From a checkpoint of a small masked spectrogram model.
Training: 5400 steps, batches of 128.
Rows from block 4 of a small masked spectrogram model, named by matrix and row number. Rows with one number belong to one channel. Each number is 128 + 32 x the weight over its row's rms, rounded and kept within 0 to 255. All counts start at 0. Numbers have three digits each. After the name is the row's rms in percent of the matrix's.
After each channel's rows are labels from the 100 clips, of 14976, where the channel reaches its highest value: "strongest on" is what is common among them; "peak in band" is the frequency band that holds the peak. Only what is clearly more common there than usual is listed. The data: single English command words and digits, spoken by a formant synthesiser in many voices. In brackets: how many of the 100, against the usual share in percent.
# convs0: first 3x3 conv (model.blocks.4.convs.0.weight, 288x160x3x3, each kernel summed), inputs 0-79
# convs1: second 3x3 conv (model.blocks.4.convs.1.weight, 288x288x3x3, transposed, each kernel summed), outputs 0-95

convs0.281 092:062117132108067090191079114097106133153133115108098112079150136135122146095147120075114101143177152105092165184103120117103148109139122120090164130109096122105105108127103124117103109098092112113137125139115175138143133082091133147095173157
convs1.281 100:127106139101141086123160152109146117162080098139147052093133111098119152087128105116105144138029161179101073125115114141170067066140140137128168130109124138039174136132175169141131096104108048138086075120062175077117124097100118107139095149170051155078148158149163124131056124095173122158
strongest on: /s/ (74 vs 20.1); /tʃ/ (28 vs 3.9); word: search (28 vs 2); word: yes (27 vs 1.9)
peak in band: 4000 to 8000 Hz (68 vs 25)

convs0.177 095:107147126072118040143112125129167134111128115125153114141080157133152155147133045117055154124121151145133130102092126135088090123132146133120115082115095124083199136150112138098103098081122076164078137113082100167167158110128081114124098156
convs1.177 099:088116152131119094124113107146115158109133151148132131156178159124096125188108105088145144144105089158128135114085101136162123207154175169165150135093086103139148136085086159091131068171142120160041107095104118111214165156131120125172087170154119118162167149137131090155090180194098095101
strongest on: clipping (30 vs 7.9)
peak in band: 500 to 1000 Hz (66 vs 12.5)

convs0.218 081:116120179127161111133036159088083164168141140163105147112128122112118124106085110147078149126102164073087102112081057160092109102149113134155099146092134155070151092131159150130185097124164122097114078122119150156152113132099152141109171106
convs1.218 090:164113125136148168166145103111104122173116081118162150142145145169110121119172104150141167189130089087120121150112158104151160105092124146119126144092195112149098124096126140154130154143121131164095119144143118106105094120129092078098085255107108140104104157123142146111174160140140160086
strongest on: /ɪ/ (59 vs 8.2); /k/ (59 vs 16.1); /j/ (32 vs 6.2); /u/ (26 vs 6.2)
peak in band: 1000 to 2000 Hz (64 vs 12.5)

convs0.85 088:081128141185130117085130115073150128126147145200148083017136104140137117116105073159145131091096120151096103166145216134085066112118101090118139135108098094133131076067112069134098143160113111114164081152122132108168112153146141104140150106
convs1.85 102:135162142156186109118183178116096135181075162124078205128135154130161115197121137139111110085097055104056143113128131182063112151138130166137159120109134084123162112158171148173091160104141126148175111152141124180067103139215157148116098097120146131123119180154161163127104161150098155097
strongest on: thin (high-pass) (50 vs 12)
peak in band: 0 to 250 Hz (43 vs 12.5)

convs0.220 091:087124169115114161101138185141149158131137175135127108114105143149113145094131123109116114133131165115127098115122085130152082119127069158170077119156149148153150144121110177141153140159144187129129110088124142076198036112107113112164186120
convs1.220 097:182150149106081121134119106116134173142146148103142142051115109134124106103126156174112123123119107074160100018114129114132133132124148080147089167107088128128161165143111119163096178129158119115179158099141158064158125125090123058093188084148101099187107114198134116121164119064068124103
strongest on: thin (high-pass) (68 vs 12); mains hum (40 vs 12.6)
peak in band: 0 to 250 Hz (64 vs 12.5)

convs0.75 092:135111123144161067202082091156088151133094071103182093126152137102141154106130135108068100109137157083069107112092155116071096113116180080138136126125165033130129089105096137115134082143162083128129127086121068073133130142176089133177135136
convs1.75 102:134101168122030122105099136042156104140160120104147127142116085189095048137148050147125143147124127124120178098158137147142140089067118080137145100110110109065089140109047111124150170138177053147141132094126123141109110122102161114166118112180207080106119167097115085186106118134128080166
strongest on: /m/ (55 vs 10.6); /j/ (41 vs 6.2); /u/ (40 vs 6.2); /z/ (33 vs 8.3)
peak in band: 2000 to 4000 Hz (53 vs 25); 1000 to 2000 Hz (47 vs 12.5)

convs0.283 106:132110143143180068147128155135072123159080123108200152122109115141154124108089100069115152159109098100189079134171150160075121098085178117202140168149071129097117134174141111131035102109127114143133142083056090195142105138123071160118144123
convs1.283 106:130155128187076073119096183151146113134084109116087146176122126159112107194143058137166090125106136177205145123145197165088170066085135122110118165102107100139116137088092131126128213132156101177110181103120126134159070131115113082090141112125132109131121131115157116224084089210103101107
strongest on: /ɪ/ (83 vs 8.2); /z/ (83 vs 8.3); /ɹ/ (77 vs 16); /oʊ/ (77 vs 16.3)
peak in band: 1000 to 2000 Hz (93 vs 12.5)

convs0.268 089:136112140142123129100087167105132098138090168145164090130122143120098135159143132102226114119103078145151125155141101078082117080064113136136150095136164128101100190138183110087114143201111101160135131136184128148117138087147146160180141100
convs1.268 081:113121133130137116168126127195187084110143134101038137093175151159091045118152117142052081115134177046070074199167168124069161071061121105131071182145132158113170161114178077121130122152141124149161176102154097109130119129193116170135108034125123148104160127157125145089154125148146067133
strongest on: clipping (42 vs 7.9); whispered (39 vs 5.1)
peak in band: 250 to 500 Hz (58 vs 12.5)

convs0.155 104:139114173136128105110097118101168202152109107195086156046103141129144120162021092132138088162113126112092131146193120138071056103103149150134100153061154150143114140085206128094095128136130168119119107109099144126119130148099105116114125138
convs1.155 118:137150138107098129118154158180139137092132116124149131139062135169102118176143115079188128135143120130066153152101157102131136046158135146139106088049096172081152161065086153136076093151201082176171173091102105139160114164097135104139120086046073130143072144119106117119113149184148074072
strongest on: /ɪ/ (65 vs 8.2); /z/ (41 vs 8.3); /j/ (37 vs 6.2); /u/ (36 vs 6.2)
peak in band: 2000 to 4000 Hz (60 vs 25); 1000 to 2000 Hz (40 vs 12.5)

convs0.196 096:144161116084153164087148102078129159128193102144207109104141159133120097117157105139110164113111157152173022106118160152132129161155140173125112123157127120163138099048190195089092093131131191156150100079123044118153079165133130152111087147
convs1.196 099:093114155058097077113116132090092097121109164113138123135104109130117140138141106090112100135081134122104177066114101135121110049118140110183106090106079114063133157097098182148057116090141047123057201122137157115153119092058093075144063117118105088123110122126133121124109128173114158151
strongest on: /ɝ/ (82 vs 16); /tʃ/ (29 vs 3.9); word: search (29 vs 2)
peak in band: 2000 to 4000 Hz (77 vs 25)

convs0.10 117:088154153128156122146084102150057117189064103104177084113108161158148138149128078077134154156168158084099138130185096107084126137146082185143097132192098141158133075081124098137162119139158104134101112150103136188139105151144173107191100087
convs1.10 108:078113158049108139121099163144123114101127081158072173155187160103191106111120071100084129117155118202127079094174083155093201101121130149119126128130122148122089111086183091078117108099086099122157130165156203161094134159155112215112143066059130122105155146178181132127130187113134123118
strongest on: clipping (41 vs 7.9)
peak in band: 1000 to 2000 Hz (75 vs 12.5)

convs0.47 112:098130166124095153053106122133084111190093079168136158146153138119101112036091148109120152142096146057120167117101133114136073090144062188174058087151141114070122218129155092084148141137078144089112093179087139151133081114129120122118154099
convs1.47 113:123103117087115108131156118099132122146143103137097095097129089152072111086156197133153137091064133149136080082118136153096149132212126075161096110156106133113105118194145121116168142158162131135126182070144117063099153101133164152173187126105095160148165153159137107122073090199135197133
strongest on: /ɝ/ (100 vs 16); voice: low voice (58 vs 24.9); /m/ (41 vs 10.6); /ɛ/ (38 vs 16.3)
peak in band: 1000 to 2000 Hz (100 vs 12.5)

convs0.275 121:105123121104091151122101119113121160102153039092167148054126125142139142148107080144129133103144140141105122078152165125150162111095158057090142142195157130071168195188109095111217168154137093141214143118164127091120122158117125119133130130
convs1.275 112:134151121131126049124110149163118060130133117104178086174219160144150123126154120121143154157075125147117119195165122135077097142151131163082176192143154083150121130110153162111134127150056169102108109064159170122116115144123100070163123077208123113190130130178213068114130124066117141152
strongest on: /s/ (83 vs 20.1); /k/ (78 vs 16.1); /ə/ (76 vs 10.1); /æ/ (70 vs 6)
peak in band: 2000 to 4000 Hz (89 vs 25)

convs0.232 119:108131151138152123142125154064146069157095132051179109125050193124085146129128133096095123133157128139084132099185147099134121122151147141142061085109136155131135101126076136123156168128172083178190110078079162133158077157176108080101070111
convs1.232 107:161143203131144097160112135103109131146095142079134171079144141116109041098058157103153153161135105105193087096130094113105131125123138114165154139092133164162118160133129140099122136072126000080128076133130122054152122066073143138137105173112139135080170141132117165129124108120141109196
strongest on: /z/ (48 vs 8.3); /m/ (48 vs 10.6); /ɪ/ (47 vs 8.2); /j/ (39 vs 6.2)
peak in band: 2000 to 4000 Hz (73 vs 25)

convs0.4 071:136112095142121090127127200141146096183166128127154110154164148101144194107201117101154161109173119108135098051085163098106072133070155089152131106144160176141121124111141106119138147117131074161128166153198151026068127127143107146112100146
convs1.4 077:144155164132148053071155091124125108163133111137150141150125113131204174144140103116161137155151139156191190117089230152093143108111110145114167129152105137070078084083174161121163168147216094164147065113101100038072169084080134133130131205122107149134124079083060100126082125187130174147
strongest on: clipping (49 vs 7.9)
peak in band: 250 to 500 Hz (39 vs 12.5); 500 to 1000 Hz (33 vs 12.5)

convs0.176 105:151151150090067127131093175130066118158130177098108145155101118158122126089086104122138115115102124128099163139115155187110133071191144088072123043133099126089024131126105088133106160125136073175123146173082173115103132143111186089098154121
convs1.176 098:138111111150172134125159078094032138079118121149143096143132153066100107103114091132128109119148132103104125098113121094168100172128136144168164131128107146151047152159072113115166132141105140122100106103156122070079107124116109082065101103190156150144093094139083096166086154091129064147
strongest on: /ɪ/ (26 vs 8.2)
peak in band: 250 to 500 Hz (69 vs 12.5)

convs0.71 110:101115160121118137097122098064095109142070112111103110126083134109209115115106071064172137162140131130124079112164129119085138124087134111111106066122087149140109124089129083138064105119132161155128102104113123152131075147104144125091103097
convs1.71 119:109151092092102147139118083104114053120128093150144107093100149106131091166162020107214163135088145127172137214118172189144168197092125128138147124179156161095147121067104193165152138158132060140083122120123169167134125168165117144138166166122121126121170112060126120176136140123181125160
strongest on: /ɪ/ (54 vs 8.2); /oʊ/ (51 vs 16.3); /ɹ/ (49 vs 16); /z/ (47 vs 8.3)
peak in band: 500 to 1000 Hz (54 vs 12.5); 1000 to 2000 Hz (42 vs 12.5)

convs0.113 101:129113135132120047106125117102151164111118125181135162143135104132108186139096101110112114146075172127075147139129130111108081128079120131131168117121073124136088157174103115093117176090124090099145136093096105070128050116171111087135151207
convs1.113 110:082166152113147107121131135118128086136118116166112168197122087076143171075110131077113090211186180098107117120152096158157144050161150121159153134131135105082138098121140057093115108085080141118157078148134090072155146134124102128157064118136153131116153117143073137087067187141082119097
strongest on: /m/ (75 vs 10.6); /j/ (46 vs 6.2); /u/ (46 vs 6.2); /ɪ/ (40 vs 8.2)
peak in band: 500 to 1000 Hz (44 vs 12.5)

convs0.114 094:143141148127072127063167118062101084150108124106090136110170136122121134110167069064132090093144146117126166094081103113072165136155094137175082074093118107105139091120156077121106144096132095049061116140086134153090111129086128140133155111
convs1.114 103:135171165084150078115147118166139147155105130185167083147144090128143148120118179074134119157108162147091087115138075139206154144102129147136129145095123129096113092131169099149122086122104107122113105108084138133116111104047115098047133159165172090111146095121099116141125132104080172136
strongest on: clipping (51 vs 7.9); white noise (49 vs 12.3)
peak in band: 4000 to 8000 Hz (73 vs 25)

convs0.55 088:187135102146174119138163097127113073135112158136154138088091149108211154131129135122119189134098073114127136077079186080086129111079134121125080098174162104138136133142069092122127153154133132097142156139187125150127071099171167121122036137
convs1.55 080:098056143120152121141135116086137105152132110143118134085104149095163107146134044159063093050087176112094140146206119124125077078059112072096129133163081102120119142108127142076136103138154076179101118127154111108151102114050122107142111132172156108150202137101091105057135140130128080142
strongest on: clipping (39 vs 7.9); thin (high-pass) (34 vs 12)
peak in band: 250 to 500 Hz (51 vs 12.5); 0 to 250 Hz (30 vs 12.5)

convs0.38 107:125176131093172116114134109080063082158145122117124111154123132131137099174122094090160150127110128194120118192200111157098184134032155132183143096080118087143088095118138146067096144126102154106142163079090109098139116185134136147116116132
convs1.38 118:128103090148148166124157178117143104076140161122136129070122141146090193123159185084181167164099129193091092137107111114118143134145135159153122112186090150120122107109105177111093090098113186162123120162129185059158137158132130126196110120110057145130097127160178126127107173145146121067
strongest on: /z/ (67 vs 8.3); /ɔ/ (39 vs 9.6); /p/ (39 vs 17.7); /ɪ/ (31 vs 8.2)
peak in band: 2000 to 4000 Hz (76 vs 25)

convs0.101 103:140114121115130117100155111128139100125121157132109093128121158071147166096077071083103126133125114124140143102121158147041088198164150150110082121146072116056157149080155091132102072088164123113085134095095104122169176175171108136109110129
convs1.101 099:163141133161129182101193153131189124161114204147166050172184104181100059151142195171153095132115117058146157212097168102219063164114154124095109178152168118160092137139119137117107096120117115087106149108120136161125171113150145105153123134172056136096172131088159100126156160037120147136
strongest on: /p/ (71 vs 17.7); reverberation (62 vs 34.8); /ɔ/ (27 vs 9.6)
peak in band: 500 to 1000 Hz (57 vs 12.5)

convs0.279 105:121168148126136135132108133134166123144158074130168123142137146094114147140131102109162070126097119143121087135184130135160126186101164113197081149109130100140106150096099160090147127097179136092103091110120112126109151127146144193182183153
convs1.279 105:141143095111076036121133074102137092171098191106158000097111107093105128083118119116140135156126181154070130105136146137137117098113098115059107190183179128065097115152113137133084125141072165211125152101170104184132154181119148167108097093157208152123099134086179099165124183149159107129
strongest on: /z/ (53 vs 8.3); /u/ (49 vs 6.2); /j/ (48 vs 6.2); /m/ (48 vs 10.6)
peak in band: 2000 to 4000 Hz (62 vs 25); 1000 to 2000 Hz (38 vs 12.5)

convs0.241 101:135065176125159116111136159049087157105140187105162129149059141085083097094110140157095123079128173177131150115103143169081130133112113131164053103077125129119110166161136165150170174119094102129155203088055116127122089172205107088138117179
convs1.241 103:077106112194118073111162109141137160101119170083075135180134130128159126099098154155117138143124179120177093109118092148137153133099128147139094179112150145126097102138170101120149121076148041123171096078105117104076066102013100157140112151119134130138075173108142146121127099122086108186
strongest on: /s/ (67 vs 20.1); /k/ (54 vs 16.1); /ə/ (40 vs 10.1); /æ/ (39 vs 6)
peak in band: 2000 to 4000 Hz (67 vs 25)

convs0.33 095:120123093143051106141105135170030058099133092106094156070150083145173174115121114131117090160063114142132130079141121182111104106141154079124100122104097164113154181172145102123137064122109062152085169131095138074146154121092123140150127190
convs1.33 103:138109110098140120100150126143105146158173155133144140145124151047180101143136109127189096084090176167151146119081084120158184152036134112125071157166189167121087075054134144087140080139103167119179131168131163124114151105134119187110132175114111067122115104069160118156152147133128076079
strongest on: /ɪ/ (31 vs 8.2)
peak in band: 0 to 250 Hz (35 vs 12.5); 1000 to 2000 Hz (31 vs 12.5)